config.toml
train_examples = 195000
rotation_deg = 10
targets = ["third digit"]
mlp_ratio = 2
parallel_block = false
beta2 = 0.99
shampoo_beta = 0.95
max_precond_dim = 512
batch_size = 512
lr_schedule = "linear"
final_lr_fraction = 0.01
adamw_weight_decay_other_params = 0.01
Rows from block 2 of a small image embedding model, named by matrix and row number. Rows with one number belong to one neuron. Each number is 200 + 30 x the weight over its row's rms, rounded and kept within 0 to 999. All counts start at 0.
After each neuron's rows are labels from the 100 images, of 14848, where the neuron reaches its largest size: "strongest on" is what is common among them. Only what is clearly more common there than usual is listed. The data: seven-segment displays showing three digits. In brackets: how many of the 100, against the usual share in percent.
# gate: MLP gate (model.blocks.2.mlp.gate.weight, 384x192), inputs 0-95
# fc1: MLP up (model.blocks.2.mlp.fc1.weight, 384x192), inputs 0-95
# fc2: MLP down (model.blocks.2.mlp.fc2.weight, 192x384, transposed), outputs 0-95

gate.166,184,227,150,191,183,227,165,211,237,188,206,205,201,201,181,231,261,172,212,154,155,207,210,187,178,200,175,215,246,226,188,183,195,208,249,231,203,215,150,87,195,144,212,227,204,192,219,217,242,233,249,217,200,233,224,164,191,123,198,224,259,231,209,188,176,224,135,198,215,221,231,202,209,211,224,186,225,183,179,161,234,145,170,218,233,268,270,171,198,205,228,154,210,229,195,175
fc1.166,193,194,232,210,211,145,214,194,155,185,240,202,173,191,174,237,147,197,201,200,190,188,154,169,161,158,188,245,258,213,175,213,162,221,226,212,208,236,234,277,174,232,210,185,210,233,225,197,242,213,208,183,200,232,169,235,225,133,155,218,176,218,247,224,242,190,188,165,194,237,172,254,226,130,224,240,167,199,258,212,196,171,189,251,207,188,165,231,209,193,192,198,175,184,163,190
fc2.166,213,255,218,163,237,172,216,234,203,147,158,228,169,212,233,270,162,221,265,217,177,193,196,143,154,207,163,177,206,206,166,202,228,172,197,193,222,214,169,210,168,210,176,214,215,184,198,224,242,167,189,129,209,212,209,155,193,207,163,203,208,207,147,183,218,173,184,240,214,252,190,204,189,190,175,219,222,144,210,230,209,213,168,186,223,190,192,129,200,182,191,170,180,185,231,207
strongest on: dark on pale (61 vs 16.1); third digit: 3 (25 vs 9.9)

gate.43,175,185,188,155,191,199,217,225,194,236,208,162,182,180,201,162,187,188,210,198,172,188,203,197,171,175,176,264,209,224,215,189,196,126,214,194,212,169,207,139,113,184,209,242,185,253,190,218,198,248,173,178,232,226,252,205,215,208,216,204,196,230,188,139,212,235,152,142,208,229,224,199,142,127,174,146,186,191,218,178,173,183,171,193,205,166,216,184,177,241,194,161,222,190,239,208
fc1.43,264,175,211,177,169,173,198,271,188,174,165,186,252,176,177,218,252,205,183,187,168,199,206,168,160,231,223,207,188,183,217,220,196,182,221,219,189,234,200,247,214,173,226,252,197,240,199,170,248,230,153,248,221,181,203,212,197,156,179,216,207,219,169,251,197,237,128,178,168,224,190,219,165,201,176,178,221,196,130,215,187,229,176,175,188,200,304,179,177,242,194,231,171,145,167,222
fc2.43,167,181,208,198,211,171,209,212,191,161,202,207,222,179,222,184,183,175,117,177,136,215,179,130,190,209,217,260,219,195,200,176,215,161,142,198,188,226,174,172,204,265,209,226,169,178,128,154,209,188,224,202,213,198,193,202,163,190,159,241,148,166,206,196,222,198,203,206,233,186,202,185,245,227,169,219,198,250,148,178,212,142,221,267,241,153,253,205,168,200,192,159,211,196,172,187
strongest on: green glow (37 vs 16.7)

gate.221,250,188,245,194,220,230,265,215,195,265,196,200,187,198,146,212,173,208,271,212,199,213,267,215,186,200,197,211,237,217,208,155,193,119,235,250,190,235,190,196,199,126,217,203,205,185,199,248,183,185,229,210,231,191,192,196,214,253,196,209,185,211,198,169,198,256,170,215,217,197,175,191,146,184,244,193,246,224,259,185,180,256,152,172,207,175,176,214,176,200,201,240,212,149,172,211
fc1.221,262,207,223,207,172,235,278,188,202,214,202,176,184,176,170,226,141,190,236,263,273,195,263,165,200,179,222,207,207,220,249,219,229,150,199,243,203,230,205,159,189,155,229,195,217,189,234,263,181,220,234,219,180,258,217,208,197,219,195,189,209,225,213,221,169,232,215,211,220,190,209,152,151,193,249,181,206,198,259,242,234,231,205,200,227,181,183,235,188,168,212,183,234,226,201,240
fc2.221,232,212,242,201,204,205,171,209,181,173,151,170,214,159,256,171,173,188,247,189,239,208,243,188,239,236,218,154,183,245,208,201,196,242,211,206,171,180,217,203,231,158,144,200,228,268,224,207,205,217,199,219,190,201,202,225,206,160,218,198,167,181,235,207,151,258,228,239,171,194,259,163,207,188,196,203,211,130,191,201,227,194,141,221,130,188,230,165,203,199,226,221,236,199,223,163
strongest on: green glow (51 vs 16.7); third digit: 2 (35 vs 10.2)

gate.167,196,152,234,218,259,227,224,196,260,222,217,193,234,232,221,190,211,209,220,226,187,256,228,147,213,211,241,227,208,182,182,165,217,196,226,255,219,195,173,225,205,138,174,173,227,122,203,168,196,204,171,206,172,188,202,229,241,204,180,200,245,158,192,161,209,237,217,184,176,168,218,216,171,209,160,219,222,205,206,207,234,216,170,232,241,182,191,208,195,189,187,204,238,186,216,178
fc1.167,203,203,214,192,167,171,169,199,166,150,193,212,136,154,228,185,264,210,178,199,188,195,154,178,185,236,180,202,216,130,190,184,208,232,201,186,226,188,221,177,228,243,203,227,208,200,192,226,209,183,244,173,151,222,270,212,176,257,218,215,234,238,153,202,246,202,233,262,193,201,231,227,276,237,202,214,199,202,215,195,195,196,216,184,175,199,188,166,205,205,219,148,215,222,232,236
fc2.167,242,198,155,236,163,147,213,177,215,198,189,182,196,208,211,214,191,179,227,212,245,235,196,163,227,166,214,229,245,176,170,226,215,209,242,198,220,190,230,198,157,193,260,238,207,147,170,245,152,232,184,201,161,256,232,166,152,186,199,174,225,191,167,211,151,193,210,189,169,182,208,200,202,225,173,212,191,192,233,217,166,189,186,222,240,219,209,149,211,190,231,175,178,254,200,245
strongest on: dark on pale (83 vs 16.1)

gate.59,163,179,171,161,256,249,190,203,220,248,188,166,212,225,198,149,202,187,215,152,166,208,186,234,198,241,154,186,238,229,254,232,189,208,139,203,184,204,191,202,184,205,203,206,203,184,239,177,165,180,186,179,209,184,229,220,191,196,193,211,170,235,205,173,134,214,139,219,220,203,228,207,180,237,168,192,202,239,188,185,232,201,141,166,181,149,249,185,192,198,149,179,199,244,233,245
fc1.59,162,217,172,181,258,197,213,212,215,186,222,214,213,202,200,188,225,302,189,207,210,213,186,228,172,184,220,240,146,206,165,162,156,224,215,245,187,197,245,218,225,202,204,168,223,178,208,197,214,169,186,232,172,193,183,205,193,168,188,231,212,170,231,213,184,216,150,207,135,178,162,210,200,176,170,228,155,195,173,174,188,155,204,195,131,177,143,125,213,273,204,170,186,202,187,136
fc2.59,252,214,188,214,188,173,199,140,214,171,230,183,238,188,203,198,210,173,155,186,256,252,219,186,269,233,153,200,274,213,216,181,182,188,230,208,234,182,197,190,185,173,217,167,174,246,228,199,224,242,164,160,222,178,193,215,184,194,195,203,218,216,185,199,180,230,190,199,150,197,205,150,195,170,187,177,228,194,210,169,150,191,233,216,196,188,218,201,215,150,221,206,222,229,157,126
strongest on: green glow (45 vs 16.7); third digit: 4 (31 vs 10); third digit: 9 (26 vs 9.7)

gate.363,270,160,240,224,205,207,190,214,204,243,132,162,192,177,228,190,243,200,205,217,190,263,187,193,252,220,209,216,191,197,199,211,211,202,191,189,227,149,184,194,219,244,146,204,213,187,224,214,200,236,175,210,204,187,210,174,200,174,180,249,160,284,206,232,217,254,260,227,224,142,187,174,252,212,194,269,250,193,150,200,210,237,190,205,226,186,234,230,154,152,205,195,172,148,243,250
fc1.363,275,194,260,229,209,192,203,217,199,216,149,175,172,196,228,171,230,188,157,197,233,242,207,203,226,214,186,215,249,236,197,165,194,199,199,183,204,157,201,192,205,203,176,185,180,204,214,169,197,207,196,225,188,221,230,148,249,190,191,203,197,266,274,261,233,254,209,200,190,151,179,186,251,207,217,228,230,194,154,198,187,202,205,203,230,157,262,218,205,198,160,140,201,200,270,182
fc2.363,204,170,177,235,244,209,206,219,189,162,203,224,205,169,205,201,176,176,252,227,181,159,210,171,178,160,131,175,242,264,211,244,183,269,226,186,187,200,186,179,184,121,213,199,198,215,218,216,201,197,190,192,180,220,243,213,266,194,166,183,199,165,166,249,185,236,176,183,180,196,199,223,151,235,181,211,195,208,185,161,221,196,254,202,226,200,196,183,183,225,195,230,189,168,185,197
strongest on: green glow (38 vs 16.7); third digit: 5 (38 vs 9.9); third digit: 6 (30 vs 10.1)

gate.367,166,237,184,243,218,256,183,223,214,169,228,167,202,226,199,181,223,182,194,160,209,175,238,183,214,177,217,194,211,155,180,269,141,241,219,207,212,200,194,191,236,174,161,203,205,180,149,205,181,262,251,201,209,248,137,213,240,147,202,152,173,172,165,202,131,261,168,206,179,228,222,230,217,178,202,101,197,157,134,198,198,207,138,202,235,195,274,211,185,184,161,165,192,165,222,221
fc1.367,198,228,200,195,218,174,193,174,213,206,156,188,181,198,168,229,145,177,217,243,222,203,171,196,240,215,184,206,202,203,208,126,247,205,151,231,194,202,182,211,190,204,223,187,232,229,215,214,240,173,223,244,160,240,184,244,164,259,158,222,180,247,224,254,178,167,201,181,223,185,156,160,207,235,190,255,264,240,257,189,189,191,236,166,151,192,225,203,198,172,248,241,215,209,172,147
fc2.367,232,218,188,218,202,203,202,172,205,205,221,156,219,217,258,198,241,224,204,199,160,225,227,214,189,209,165,261,203,215,189,176,179,202,186,211,219,215,187,246,200,177,264,273,205,176,244,208,228,202,225,185,219,221,197,130,207,256,214,188,252,215,224,234,221,191,184,247,227,198,226,226,210,187,179,207,263,187,239,176,221,121,177,198,242,192,243,168,225,197,191,168,182,247,204,217
strongest on: dark on pale (38 vs 16.1); blue glow (36 vs 16.8)

gate.157,222,191,213,227,222,204,192,240,223,137,227,187,235,207,200,226,170,147,236,218,203,149,227,229,180,215,213,298,195,209,161,180,170,225,194,216,154,267,210,199,260,201,241,163,188,196,197,203,217,174,181,240,184,205,196,167,248,166,190,231,190,204,210,163,189,138,223,182,191,239,156,172,167,272,237,235,150,279,200,211,183,205,185,227,183,135,194,236,225,191,151,211,208,153,201,225
fc1.157,204,170,252,162,143,229,179,212,159,225,196,231,203,200,129,171,214,235,155,199,250,179,131,175,183,192,193,184,169,111,233,177,211,222,236,177,204,227,214,243,181,151,163,220,160,223,198,248,202,201,181,159,205,247,219,188,153,208,198,178,197,203,194,243,198,165,157,228,211,170,220,186,237,184,259,173,239,133,204,162,206,219,212,208,192,226,184,224,174,225,186,225,216,240,163,258
fc2.157,177,220,182,264,193,194,220,193,177,192,196,169,270,237,197,200,194,207,209,195,241,207,207,207,174,191,160,183,226,178,170,204,221,147,207,178,232,222,237,208,159,144,245,210,152,232,183,248,224,183,238,207,224,219,223,185,206,263,224,189,192,192,158,204,222,256,192,293,208,242,250,213,180,173,239,202,213,215,184,191,159,161,166,234,199,229,125,244,203,229,169,249,179,256,237,222
strongest on: red glow (44 vs 17)

gate.114,182,167,212,175,278,250,147,230,227,187,224,193,262,202,182,198,219,230,266,217,184,202,196,189,210,175,197,205,210,173,182,232,216,191,194,159,166,198,188,190,195,249,197,146,193,193,206,160,194,188,160,166,208,178,189,201,237,186,194,153,189,155,151,202,184,164,206,196,192,256,264,226,237,158,246,249,212,184,148,171,216,209,198,216,178,176,122,155,168,155,228,221,213,197,153,216
fc1.114,222,129,183,136,248,242,212,211,205,217,212,205,236,250,191,189,189,229,232,228,220,166,187,207,201,166,213,171,218,187,207,245,179,139,178,149,177,196,230,260,213,206,179,149,213,218,202,229,175,220,143,166,199,173,217,212,203,252,184,212,206,194,183,180,176,176,227,219,211,248,189,198,222,162,217,189,241,193,198,210,194,155,204,152,193,172,129,216,155,187,188,195,256,179,195,233
fc2.114,226,172,210,198,249,172,167,165,181,200,197,203,209,202,220,224,199,192,215,201,224,176,185,176,243,236,153,92,182,200,209,212,204,219,236,204,167,228,204,224,229,217,209,190,208,214,190,150,213,232,206,183,244,166,229,192,164,171,214,186,192,176,178,150,283,200,171,177,173,192,214,171,244,208,216,215,186,200,189,144,172,215,209,137,207,194,205,122,196,191,164,215,204,182,158,166
strongest on: green glow (47 vs 16.7); third digit: 6 (29 vs 10.1); third digit: 0 (26 vs 10.2)

gate.93,222,162,219,221,155,164,210,171,173,202,141,211,187,172,194,227,116,180,150,204,188,204,184,190,151,206,210,229,251,176,143,242,203,242,183,196,146,187,186,221,200,182,143,195,241,237,157,186,214,188,238,203,228,173,149,179,245,203,178,175,151,212,223,198,175,195,212,236,182,237,260,180,230,161,194,205,194,240,198,215,194,155,211,230,237,162,166,173,219,251,239,211,176,182,228,182
fc1.93,217,183,255,200,201,190,254,244,242,195,169,157,222,155,193,205,182,164,139,227,165,210,198,186,208,197,133,212,250,146,176,178,213,252,154,181,213,175,152,200,252,196,183,203,247,157,206,179,234,166,231,237,200,224,210,128,211,182,189,185,189,228,243,188,197,187,197,176,187,253,194,199,183,170,173,208,210,236,206,177,218,174,184,149,259,224,198,164,222,261,207,189,167,228,193,180
fc2.93,153,193,237,192,198,199,186,204,226,162,214,251,203,180,160,237,182,211,199,166,242,206,198,181,195,241,210,230,176,150,178,181,225,207,184,191,205,167,222,205,194,242,190,234,213,250,197,201,232,170,167,215,183,209,206,187,219,183,208,194,225,122,148,221,285,204,195,216,135,216,215,210,208,231,206,174,240,183,230,224,166,243,215,207,193,207,219,135,272,204,201,166,187,165,218,228
strongest on: red glow (71 vs 17)